A small sound classifier, trained from scratch.
Model: arch transformer, norm layernorm, activation relu, moe top_k, num experts 8, layers 6, width 256.
Data: trained on songs of 200 made-up bird species, synthesised, often over outdoor noise, 39062 training examples, 41.0 epochs.
Rows from block 3 of a small sound classifier, named by matrix and row number. Rows with one number within an expert belong to one neuron, the router's apart. Each number is 200 + 20 x the weight over its row's rms, rounded and kept within 0 to 999. All counts start at 0.
After each expert's rows are labels from the 100 clips, of 14976, where the router gives the expert most weight on average: "strongest on" is what is common among them; "loudest" is the band of the loudest frequency at the time of the peak. Only what is clearly more common there than usual is listed. The data: songs of 200 made-up bird species, synthesised, often over outdoor noise. In brackets: how many of the 100, against the usual share in percent.
# router: router (model.blocks.3.mlp.router.weight, 8x256, trained with AdamW), inputs 86-171
# up: expert up (model.blocks.3.mlp.up, 8x256x256), inputs 86-171
# down: expert down (model.blocks.3.mlp.down, 8x256x256, transposed), outputs 86-171

# expert 1
router.1,223,210,197,233,181,215,197,204,205,227,256,228,181,195,159,216,230,193,191,211,221,198,200,219,220,232,184,214,231,202,205,188,192,201,203,184,276,187,197,250,218,186,226,182,188,210,217,214,183,179,220,196,164,232,235,185,197,209,183,142,214,187,201,180,224,210,176,208,235,226,185,189,152,176,197,204,221,205,214,215,153,171,216,174,187,167
up.0,186,177,205,209,198,179,221,224,193,195,201,210,178,172,231,219,186,197,204,209,210,203,168,215,156,214,165,201,182,182,235,156,230,208,176,218,190,175,203,256,208,225,194,198,183,185,200,233,195,202,190,228,239,185,189,215,206,177,222,181,212,219,212,228,239,175,176,204,202,181,189,191,206,181,209,203,180,202,207,220,209,215,138,200,192,212
down.0,220,208,194,198,198,228,209,210,215,224,237,186,166,177,195,175,211,190,194,185,203,204,200,192,221,229,226,197,176,127,193,215,175,205,195,221,212,229,202,207,192,203,207,220,212,197,223,206,210,189,222,207,199,220,197,234,195,177,191,212,210,197,233,218,172,169,190,189,197,181,226,200,199,187,201,190,199,184,210,183,201,194,249,207,191,208
up.1,200,185,162,212,186,209,218,154,227,192,186,176,215,200,206,192,210,206,215,199,167,210,244,201,191,187,192,185,206,201,204,201,191,180,201,173,218,206,187,216,179,203,222,212,198,223,183,201,172,201,198,183,189,194,225,202,211,199,217,185,185,213,197,198,191,203,208,202,224,206,203,202,243,198,198,172,190,227,155,173,220,180,249,168,193,207
down.1,236,203,205,223,192,209,217,152,212,199,208,215,211,203,183,237,214,193,211,212,209,175,205,209,182,196,197,221,199,229,187,238,209,223,228,183,177,219,196,216,202,173,194,179,226,206,204,194,194,206,177,202,188,225,200,215,192,199,207,158,211,185,188,190,204,193,211,192,202,203,217,158,218,204,231,218,191,208,200,222,166,144,192,216,204,241
up.2,214,186,209,175,236,161,207,212,187,208,195,206,210,228,221,192,240,204,213,186,189,182,198,201,189,222,196,197,208,214,189,196,214,187,221,217,211,200,187,236,195,182,241,194,166,216,209,210,195,186,206,198,168,215,221,169,225,211,156,203,156,191,175,172,183,211,227,208,210,198,226,198,233,206,211,179,203,170,217,220,201,205,184,220,197,203
down.2,230,208,222,212,222,191,223,203,173,203,177,226,209,182,203,214,203,188,197,221,211,197,214,243,207,193,194,215,183,237,198,209,196,180,216,210,187,210,197,208,213,180,200,205,219,204,183,206,210,214,188,162,209,216,178,195,175,177,191,183,208,223,192,192,205,216,185,179,215,227,205,194,206,209,179,206,196,172,196,223,239,167,204,238,237,241
up.3,186,191,258,201,229,178,207,164,215,202,214,203,201,182,260,181,215,190,204,215,214,170,235,211,222,211,202,228,194,201,192,201,203,190,180,177,186,166,163,208,202,183,220,235,216,229,220,199,241,196,219,183,164,204,119,220,209,174,191,206,183,193,220,196,205,211,194,209,220,200,227,208,199,166,172,190,180,199,198,215,218,202,206,155,223,211
down.3,157,228,225,210,206,198,187,166,150,190,198,217,159,154,221,199,200,177,180,241,188,189,209,198,170,216,175,249,207,226,177,200,185,193,257,234,152,174,207,183,235,195,193,193,174,230,216,182,202,183,227,202,190,224,189,203,176,217,171,167,209,218,201,189,193,212,231,202,213,187,190,232,181,197,201,193,186,202,194,194,241,164,199,195,236,170
strongest on: high song (75 vs 23.7); crickets (34 vs 14.6); mains hum (25 vs 7.6)
loudest: 2000 to 4000 Hz (49 vs 19.1); 4000 to 8000 Hz (37 vs 14.3)

# expert 3
router.3,192,172,218,212,197,183,244,210,191,187,191,179,203,180,263,212,209,196,198,208,212,203,206,234,186,221,228,185,200,218,225,216,208,190,213,178,171,190,193,203,184,202,186,217,210,198,198,216,199,213,189,209,203,213,218,214,198,180,221,206,221,192,208,218,224,196,215,210,213,163,178,200,278,189,167,225,225,217,201,207,221,187,207,191,228,177
up.0,186,217,198,193,207,174,217,171,206,189,157,187,203,194,225,193,157,176,228,198,218,247,203,231,195,204,199,216,195,199,202,219,211,205,219,159,183,218,206,178,186,194,188,192,184,194,215,208,189,204,183,199,231,184,206,177,215,203,222,154,216,237,190,167,192,181,199,237,242,193,172,208,209,226,224,198,213,193,201,222,208,194,177,183,194,168
down.0,197,191,244,190,186,212,187,184,170,182,215,203,210,240,195,210,218,203,182,205,166,219,202,204,161,188,181,206,195,219,199,166,180,160,200,218,200,169,212,190,204,212,190,234,188,196,192,208,200,198,216,203,212,219,183,215,192,186,176,176,174,215,187,191,217,189,181,225,189,225,242,171,187,203,191,208,201,212,199,197,196,199,224,168,188,161
up.1,169,196,213,204,242,178,217,202,175,230,196,183,205,204,182,218,191,190,224,203,226,196,232,191,201,190,220,226,231,178,203,215,197,211,203,193,218,222,174,200,213,174,217,219,179,183,209,188,150,209,187,215,178,201,210,212,213,205,179,168,187,184,215,225,181,179,214,202,241,161,164,205,234,204,182,182,170,162,193,216,247,184,170,197,211,224
down.1,204,220,198,203,203,184,176,192,168,216,195,204,211,193,211,164,204,205,211,215,174,220,174,216,207,218,202,199,200,184,205,171,186,220,188,203,193,213,154,163,157,203,223,223,206,193,191,184,171,237,178,183,198,209,221,144,209,209,218,220,182,194,191,188,207,184,195,224,158,204,228,221,190,202,209,222,219,215,180,186,165,211,186,201,197,161
up.2,184,211,200,198,206,220,224,230,209,191,192,195,186,215,185,222,197,221,233,213,196,241,215,202,213,183,197,172,197,214,185,215,223,183,170,215,190,215,181,208,187,189,197,192,157,197,222,192,215,170,205,204,206,225,211,189,210,205,148,224,165,199,178,246,177,162,183,210,179,235,213,224,189,174,196,166,259,202,172,169,212,225,192,224,173,192
down.2,185,222,241,195,213,220,224,202,190,177,210,204,191,162,210,191,210,180,189,192,185,207,196,195,187,201,167,183,225,200,208,191,189,202,222,166,191,207,208,225,261,202,193,184,178,196,232,214,201,203,209,167,186,189,207,172,228,200,196,222,214,161,168,179,224,219,235,182,213,188,189,145,171,204,177,197,223,181,179,210,208,192,208,249,216,204
up.3,231,226,211,165,204,259,207,216,220,200,190,183,216,221,186,198,207,163,237,232,213,177,192,228,212,164,187,192,222,191,190,214,192,200,181,227,194,200,193,161,183,209,218,207,162,204,238,198,194,218,167,203,191,168,187,158,192,165,266,185,228,224,209,209,185,210,199,215,221,219,172,193,175,209,181,199,177,204,175,190,237,221,182,186,215,195
down.3,209,192,241,211,214,200,200,201,226,206,219,225,221,228,178,176,197,182,186,192,188,218,197,217,235,194,172,209,181,183,189,253,263,210,242,222,220,192,194,208,196,197,196,231,193,218,213,196,189,206,173,187,216,203,219,194,220,201,157,200,206,156,195,197,201,208,191,169,192,177,192,205,211,219,181,213,232,180,193,216,241,238,217,198,202,178
strongest on: rain (51 vs 14); high song (49 vs 23.7)
loudest: 2000 to 4000 Hz (49 vs 19.1)

# expert 0
router.0,164,207,294,204,208,183,193,202,186,226,174,205,202,249,162,180,222,230,202,196,191,202,182,178,223,176,203,212,167,198,200,208,162,191,242,198,197,195,207,154,187,216,189,214,207,167,211,165,194,200,223,172,177,175,199,189,229,152,188,205,182,221,191,192,206,178,218,194,189,201,199,213,215,204,189,190,201,184,207,157,219,192,213,237,242,247
up.0,208,201,227,205,214,215,206,200,204,190,203,182,190,193,208,187,228,217,206,178,184,199,183,199,193,218,203,208,225,220,189,211,200,197,169,191,122,173,202,203,178,236,191,199,190,239,206,168,196,191,231,180,202,171,172,167,190,210,206,208,195,228,186,206,205,181,184,189,201,193,177,203,225,202,183,176,187,185,162,264,219,217,202,207,215,215
down.0,204,195,154,204,215,165,178,196,203,179,183,247,201,213,181,195,196,186,219,199,159,191,212,193,170,203,183,210,203,202,230,205,213,209,197,192,193,216,185,193,204,152,203,208,177,219,197,209,206,190,207,193,224,177,220,179,186,192,198,195,159,205,213,191,211,164,252,215,224,183,172,169,184,189,174,208,222,197,192,203,237,233,197,189,173,206
up.1,196,214,246,200,163,200,185,170,181,203,214,217,243,221,203,204,171,198,205,190,176,238,185,204,171,164,206,197,175,211,245,204,253,189,226,175,173,215,215,215,197,223,219,218,179,199,208,144,201,197,177,180,205,187,174,154,196,207,207,204,214,196,193,170,194,212,161,214,174,203,217,227,157,201,194,232,206,211,246,219,219,216,187,226,225,212
down.1,163,191,179,199,227,183,208,211,151,181,165,210,166,163,190,187,180,170,210,189,192,226,207,188,162,206,203,217,191,161,201,198,206,186,218,197,205,188,178,195,218,200,204,180,173,206,188,197,193,194,210,198,209,212,205,212,204,195,214,192,131,198,190,197,219,210,188,203,210,203,193,199,236,219,215,194,183,192,168,181,183,189,188,242,216,216
up.2,192,170,249,199,196,194,220,216,205,220,222,225,184,209,213,196,180,193,218,187,194,210,201,178,195,192,221,198,218,191,219,163,182,233,183,173,155,170,182,188,206,241,229,220,165,184,207,197,190,177,176,181,208,188,183,231,227,260,184,202,187,206,186,215,258,197,173,183,217,199,215,213,236,172,178,191,203,238,197,225,203,214,210,223,216,194
down.2,228,164,184,210,218,178,204,212,163,208,191,179,239,220,211,171,188,191,168,226,183,228,201,154,206,217,210,210,219,192,227,191,179,199,168,235,185,189,194,204,191,204,205,193,202,203,198,202,194,187,195,174,175,204,204,162,194,208,181,199,181,204,194,193,183,219,185,201,216,213,146,169,182,200,203,194,201,229,214,206,225,227,199,198,195,212
up.3,171,217,175,192,201,231,220,218,201,204,201,237,194,186,202,191,225,183,181,172,163,237,187,174,204,177,235,196,176,187,213,254,190,213,203,233,195,199,182,203,194,194,228,174,221,197,217,199,201,214,169,183,175,197,216,175,218,229,217,181,203,199,218,222,182,183,181,222,220,173,202,244,215,191,195,216,193,199,203,197,214,211,214,237,225,219
down.3,199,210,223,207,202,184,211,180,188,218,156,200,222,198,184,199,196,209,222,205,236,194,204,188,226,169,206,206,222,236,193,185,161,167,185,196,166,219,212,198,221,196,197,183,195,210,232,195,182,191,269,213,170,168,168,210,208,213,192,193,175,210,208,219,205,204,239,216,210,199,190,199,212,187,195,206,147,205,196,172,175,219,195,178,170,210
strongest on: low song (100 vs 42); reverberation (97 vs 40.5); text has "room" (97 vs 40.5); text has "reverberant" (97 vs 40.5)
loudest: 500 to 1000 Hz (99 vs 16.1)

# expert 7
router.7,218,214,165,183,207,225,193,198,222,189,198,230,197,212,206,179,189,181,202,183,192,242,170,149,162,201,183,192,219,201,182,197,208,197,173,205,203,194,223,163,208,220,206,198,189,251,196,206,195,246,189,200,264,205,172,210,203,222,180,195,183,191,204,215,178,225,192,219,164,214,230,170,200,177,224,183,198,201,199,237,221,232,163,197,203,198
up.0,179,200,220,182,197,220,172,168,197,207,216,179,190,198,213,207,212,187,181,208,230,182,198,222,167,165,172,191,176,237,195,200,195,188,206,180,169,193,187,184,167,205,157,219,170,160,217,186,207,194,213,233,158,224,221,180,197,198,214,210,227,218,242,186,200,212,219,242,215,212,212,210,216,237,200,253,215,208,186,220,186,204,198,196,190,194
down.0,183,191,162,197,200,207,182,225,181,188,205,231,175,203,197,196,206,190,213,188,196,220,192,169,216,215,196,214,156,249,188,187,211,177,184,192,195,184,176,195,184,189,210,210,197,215,231,197,175,193,229,200,208,205,196,198,187,197,235,204,203,199,188,143,214,203,279,211,228,194,195,185,219,205,185,185,188,196,202,234,223,218,201,154,229,204
up.1,174,211,164,220,206,209,179,214,177,217,200,187,187,193,195,201,192,191,222,198,230,186,191,195,189,196,215,215,212,205,204,197,224,211,229,240,166,212,214,191,177,220,177,192,184,213,194,196,219,202,193,214,218,194,192,195,207,172,181,183,160,148,194,169,189,183,173,192,233,225,185,214,223,176,229,168,176,173,220,224,191,208,220,164,187,198
down.1,179,226,159,205,175,219,209,208,213,193,153,198,207,209,210,187,218,213,180,217,187,206,181,199,176,194,245,217,217,236,242,235,183,208,214,190,199,243,181,248,180,237,187,218,166,221,214,197,186,194,182,178,199,200,191,204,207,216,210,185,225,205,181,208,208,210,173,198,207,204,249,218,214,215,225,214,208,176,214,191,231,220,181,197,210,194
up.2,204,209,194,191,193,185,193,182,206,222,211,182,195,221,187,210,254,192,223,216,191,207,225,181,181,208,188,236,195,196,159,161,217,185,173,173,193,174,211,200,181,189,177,191,224,195,249,177,188,212,216,171,195,218,209,216,194,224,202,201,211,207,224,207,204,170,201,159,209,225,205,215,196,227,160,221,224,209,179,206,191,208,222,189,225,198
down.2,208,187,215,156,181,185,213,191,170,194,230,195,200,210,225,182,216,225,189,213,205,242,193,174,221,189,193,211,201,208,215,139,191,225,195,200,212,227,189,204,215,224,201,204,217,189,221,175,183,204,204,228,226,192,186,184,152,178,241,194,215,211,180,194,177,182,250,200,208,207,203,208,187,197,178,181,202,189,214,222,232,207,189,209,218,170
up.3,171,208,179,192,172,179,240,185,198,194,181,195,204,196,167,212,187,179,205,246,194,190,172,213,170,183,199,211,192,195,203,215,189,203,193,177,165,202,221,183,150,167,201,202,189,169,202,183,217,245,200,199,155,216,202,190,196,195,218,216,169,188,202,187,184,195,205,256,187,187,191,180,237,191,184,194,208,200,192,161,227,238,199,199,183,214
down.3,237,189,210,191,163,196,196,192,161,207,171,202,173,171,194,232,215,222,182,191,203,191,203,193,229,174,214,217,195,154,181,228,279,201,179,232,213,218,213,208,188,221,213,178,212,199,192,211,205,234,188,230,169,228,203,168,199,212,195,197,258,195,196,178,203,197,234,197,184,212,188,196,215,205,207,217,211,216,197,232,164,195,213,203,224,201
strongest on: reverberation (93 vs 40.5); text has "room" (93 vs 40.5); text has "reverberant" (93 vs 40.5); buzz (56 vs 17.2)
loudest: 1000 to 2000 Hz (93 vs 23.8)

# expert 6
router.6,168,186,156,184,190,177,189,191,183,169,146,182,228,172,202,214,158,210,189,182,196,188,206,194,194,192,199,214,206,185,191,205,218,197,187,213,216,181,196,210,194,190,183,173,165,209,198,212,241,187,189,205,169,183,190,205,186,201,199,227,213,189,182,196,189,199,211,186,217,220,191,240,189,221,232,205,211,207,207,250,189,243,226,239,208,239
up.0,217,207,238,205,184,230,206,208,193,189,205,204,219,205,155,240,219,170,181,209,176,173,176,186,186,182,184,199,192,203,218,164,198,194,202,201,240,247,186,192,227,167,206,242,189,173,230,201,208,188,252,208,213,205,203,227,189,186,182,235,222,187,191,197,175,218,170,192,232,222,195,233,189,211,199,196,226,176,189,220,229,143,167,199,215,198
down.0,198,212,184,202,195,182,201,165,191,203,193,248,221,207,189,182,192,189,235,203,201,197,207,222,239,178,226,185,203,185,177,243,222,228,183,196,202,196,234,202,215,200,195,209,194,194,225,202,208,199,236,230,182,176,195,169,193,201,188,203,208,209,213,196,192,186,292,219,236,243,196,193,204,201,204,199,201,197,238,163,226,202,204,172,215,197
up.1,235,170,240,230,177,195,222,180,197,190,186,222,192,204,202,207,190,187,188,185,210,234,228,196,170,182,166,194,228,176,174,214,214,191,204,222,166,182,230,193,223,205,211,195,195,152,202,244,225,181,181,202,205,194,155,154,184,206,187,217,201,170,186,182,199,221,195,193,178,241,222,190,220,187,222,206,192,192,203,179,187,163,228,206,190,200
down.1,204,184,239,211,215,178,224,200,206,217,220,194,202,217,205,195,195,203,201,204,206,199,225,208,195,200,186,200,187,212,184,160,179,194,165,183,193,181,197,180,213,200,192,207,217,197,218,205,202,165,195,205,216,196,172,165,213,180,193,204,219,167,216,194,193,213,166,207,196,225,206,227,192,191,212,203,217,229,219,195,254,209,171,211,216,252
up.2,188,188,225,219,204,203,202,208,230,206,189,203,231,210,203,231,183,185,221,183,183,194,216,190,192,161,179,203,262,214,198,180,210,193,187,171,200,191,232,163,223,182,183,229,205,170,177,183,205,194,201,235,175,215,189,167,199,180,224,204,233,170,181,215,173,215,191,208,162,205,185,250,175,173,213,183,204,221,185,212,218,210,194,179,201,246
down.2,218,188,187,197,246,211,204,198,229,225,221,231,188,201,204,204,202,208,177,196,198,204,191,175,190,214,221,177,228,204,175,214,200,223,172,201,175,201,192,198,178,200,186,195,189,190,195,215,181,204,232,176,225,156,202,231,210,197,190,219,202,189,214,212,216,192,238,216,181,245,176,255,192,205,184,207,214,210,184,169,232,193,182,226,205,207
up.3,180,177,204,201,201,228,254,206,195,211,157,183,183,198,228,217,218,210,212,218,193,205,211,172,200,229,205,207,212,224,229,220,207,175,221,212,166,133,204,195,218,218,186,249,208,176,197,177,201,196,194,222,185,188,199,209,206,190,172,230,224,174,173,184,195,215,221,171,209,226,167,228,206,214,218,205,220,197,236,183,234,204,183,200,184,206
down.3,160,204,147,209,213,195,186,183,173,196,256,200,225,174,182,216,209,200,190,208,219,206,191,177,186,196,217,172,180,214,205,191,205,193,199,201,204,128,197,202,201,211,179,167,203,198,207,213,210,208,207,194,165,180,199,217,183,198,224,219,205,216,177,186,230,194,227,191,182,204,212,171,226,207,190,229,184,240,169,188,264,197,196,207,177,246
strongest on: high song (85 vs 23.7); reverberation (79 vs 40.5); text has "room" (79 vs 40.5); text has "reverberant" (79 vs 40.5)
loudest: 4000 to 8000 Hz (57 vs 14.3)

# expert 2
router.2,215,241,232,193,241,179,177,209,186,227,225,197,216,192,206,227,213,218,214,191,200,188,198,204,153,187,183,200,189,200,206,198,213,220,209,234,168,197,220,230,219,209,229,194,208,185,200,221,167,197,189,190,176,217,193,203,210,211,206,210,223,193,193,178,182,160,182,193,193,235,210,243,198,223,208,219,165,161,163,149,176,166,150,185,173,190
up.0,171,161,195,187,207,171,219,201,213,186,205,157,190,196,202,193,221,179,169,209,212,184,164,222,233,220,188,225,194,197,201,183,263,211,179,214,178,237,197,177,188,194,211,231,177,163,242,216,182,233,194,215,189,197,229,199,194,207,137,220,199,184,203,249,205,204,221,179,216,163,202,223,190,196,219,206,221,217,142,248,233,186,198,215,212,176
down.0,194,203,191,229,224,202,149,191,151,216,185,156,187,190,209,194,229,236,210,181,207,221,226,191,227,218,171,172,196,199,198,163,200,212,204,217,184,255,194,196,197,180,188,194,168,213,205,203,205,221,212,182,202,202,213,225,193,218,201,201,187,226,213,197,205,202,201,205,174,216,218,257,197,207,183,214,176,218,177,179,209,166,206,248,197,168
up.1,169,218,222,211,212,217,204,222,198,203,192,213,178,220,216,194,208,219,216,220,205,202,204,196,194,210,201,182,207,231,183,179,154,237,190,182,180,261,208,176,219,227,216,227,208,202,210,218,189,192,208,177,204,235,206,158,210,210,167,210,192,179,176,185,204,235,182,191,238,166,186,206,275,193,193,217,192,211,182,185,190,216,183,197,196,205
down.1,204,194,232,204,221,233,212,182,191,192,229,187,177,169,199,198,204,187,208,194,207,219,199,186,192,175,178,177,191,146,215,220,203,209,229,230,169,205,208,187,190,219,178,215,174,206,186,185,195,169,191,200,187,168,216,189,160,157,194,222,166,218,182,196,201,208,186,228,147,188,183,200,209,212,213,190,202,200,194,199,246,198,204,205,214,230
up.2,210,178,180,193,238,191,215,202,209,212,186,215,208,211,219,199,186,179,207,182,186,204,194,206,197,218,197,194,179,240,197,199,191,193,212,223,215,193,233,169,202,235,197,186,177,203,236,218,225,189,212,239,226,198,189,215,200,216,223,216,170,204,208,189,213,196,173,198,203,190,196,240,221,196,191,226,186,194,190,215,211,219,197,204,219,172
down.2,149,236,188,219,167,190,201,207,220,186,203,192,219,192,186,190,186,207,202,220,207,209,171,198,204,173,215,240,212,179,232,174,168,194,167,186,204,204,196,212,208,220,192,195,200,182,184,190,210,198,212,135,186,213,173,183,199,200,182,185,190,235,206,199,183,183,222,214,236,196,184,150,202,201,180,198,186,187,206,165,202,182,193,205,211,231
up.3,214,214,231,177,233,212,200,194,186,228,221,206,222,197,232,208,201,220,202,216,207,219,203,165,219,194,206,221,190,213,201,189,216,190,172,195,228,157,208,222,213,190,180,210,164,179,181,215,191,211,249,189,205,205,199,229,183,214,191,221,173,223,208,212,208,194,170,189,183,193,201,194,204,208,190,219,198,208,223,176,228,245,220,197,173,189
down.3,187,243,228,193,171,178,196,199,170,221,194,231,232,190,240,217,203,215,184,198,213,190,205,178,158,159,200,186,215,157,187,219,193,208,189,189,186,201,177,179,182,189,187,192,223,195,217,217,189,200,175,225,217,180,217,185,216,197,215,196,212,183,213,217,193,193,193,206,209,218,207,158,196,209,180,233,216,214,210,210,183,171,196,230,181,166
strongest on: low song (71 vs 42); harsh note (54 vs 19.5); first syllable: harsh note (47 vs 10.8)
loudest: 1000 to 2000 Hz (61 vs 23.8)

# expert 4
router.4,204,198,162,194,185,226,184,213,244,186,191,197,207,196,175,205,236,202,210,224,164,209,243,219,254,197,221,199,199,190,189,199,183,208,197,214,155,241,195,198,207,164,176,226,228,168,199,175,211,172,196,188,192,180,152,178,181,216,225,236,186,225,175,199,170,193,196,178,162,174,198,185,148,210,196,198,218,227,211,208,200,228,199,185,180,176
up.0,177,197,190,176,205,220,197,179,185,202,185,205,224,197,226,207,251,200,215,198,198,185,220,184,245,225,174,208,185,212,189,188,183,177,202,176,209,216,192,209,206,194,182,217,240,188,235,223,185,217,202,204,213,191,238,219,212,202,180,254,187,209,215,201,189,171,220,178,193,181,184,210,238,189,203,187,204,196,211,194,223,248,207,243,210,180
down.0,222,232,179,175,238,204,195,173,197,228,196,204,168,213,216,219,200,183,205,211,198,165,199,214,171,198,212,203,199,198,196,215,176,181,198,202,207,217,217,207,183,196,198,214,203,204,212,203,193,221,190,221,167,225,203,193,196,183,197,213,193,212,215,184,205,195,214,195,204,178,212,180,209,180,218,186,218,215,191,192,198,204,182,207,202,171
up.1,204,187,151,155,174,231,218,174,174,163,210,209,194,211,186,217,173,182,193,223,198,181,190,176,235,237,206,236,217,183,207,198,178,196,203,175,213,218,199,223,192,196,174,206,177,237,221,227,172,168,186,211,204,189,181,193,188,191,208,203,216,207,225,186,194,215,193,168,236,206,177,202,205,186,242,190,218,200,168,194,212,236,205,226,218,201
down.1,192,197,181,200,166,182,214,156,224,203,219,215,240,201,199,175,226,219,225,223,170,164,180,209,176,209,227,203,174,228,186,258,194,224,195,208,209,193,208,234,216,175,183,197,229,174,172,209,213,193,232,183,249,215,185,185,190,205,188,212,174,205,191,196,205,196,234,184,228,210,178,160,190,215,184,204,211,192,194,201,224,211,243,160,214,230
up.2,194,198,191,177,189,230,214,204,206,220,213,206,206,200,197,220,219,174,240,225,177,178,200,180,139,211,206,146,206,198,180,175,198,167,200,186,207,194,217,212,198,177,189,172,166,242,184,207,211,210,200,211,214,217,160,212,223,199,203,205,225,225,204,191,223,184,212,176,217,168,203,184,206,214,156,215,204,213,209,226,182,238,211,185,201,179
down.2,203,219,208,209,208,234,184,205,181,226,207,210,202,174,213,200,189,214,205,183,217,159,210,213,198,193,225,192,202,190,186,205,179,219,183,187,184,182,176,225,175,180,215,204,188,197,195,224,199,172,208,190,179,210,189,162,185,207,229,196,216,197,190,196,209,223,256,183,208,189,213,179,225,220,206,219,208,198,235,211,191,186,215,153,183,192
up.3,211,200,214,215,190,161,208,160,190,211,186,188,210,209,197,220,187,192,184,227,196,215,180,222,190,165,199,196,173,244,199,188,230,206,200,242,148,157,175,222,204,195,195,208,195,196,235,206,150,227,225,164,191,233,163,190,210,226,168,217,220,175,235,208,198,169,174,230,217,209,172,192,246,191,173,165,165,228,222,167,213,231,176,205,228,189
down.3,186,195,197,187,232,175,213,171,250,161,208,207,197,214,196,209,211,192,173,193,181,178,173,250,182,224,214,203,215,172,237,176,200,178,154,187,198,179,200,239,191,199,197,165,208,195,193,211,190,210,158,204,200,221,202,189,202,223,216,196,184,218,211,197,195,207,180,213,198,186,198,194,150,214,213,202,231,201,190,213,174,164,205,219,223,202
strongest on: reverberation (69 vs 40.5); text has "room" (69 vs 40.5); text has "reverberant" (69 vs 40.5); first syllable: steady whistle (46 vs 16.3)
loudest: 2000 to 4000 Hz (43 vs 19.1)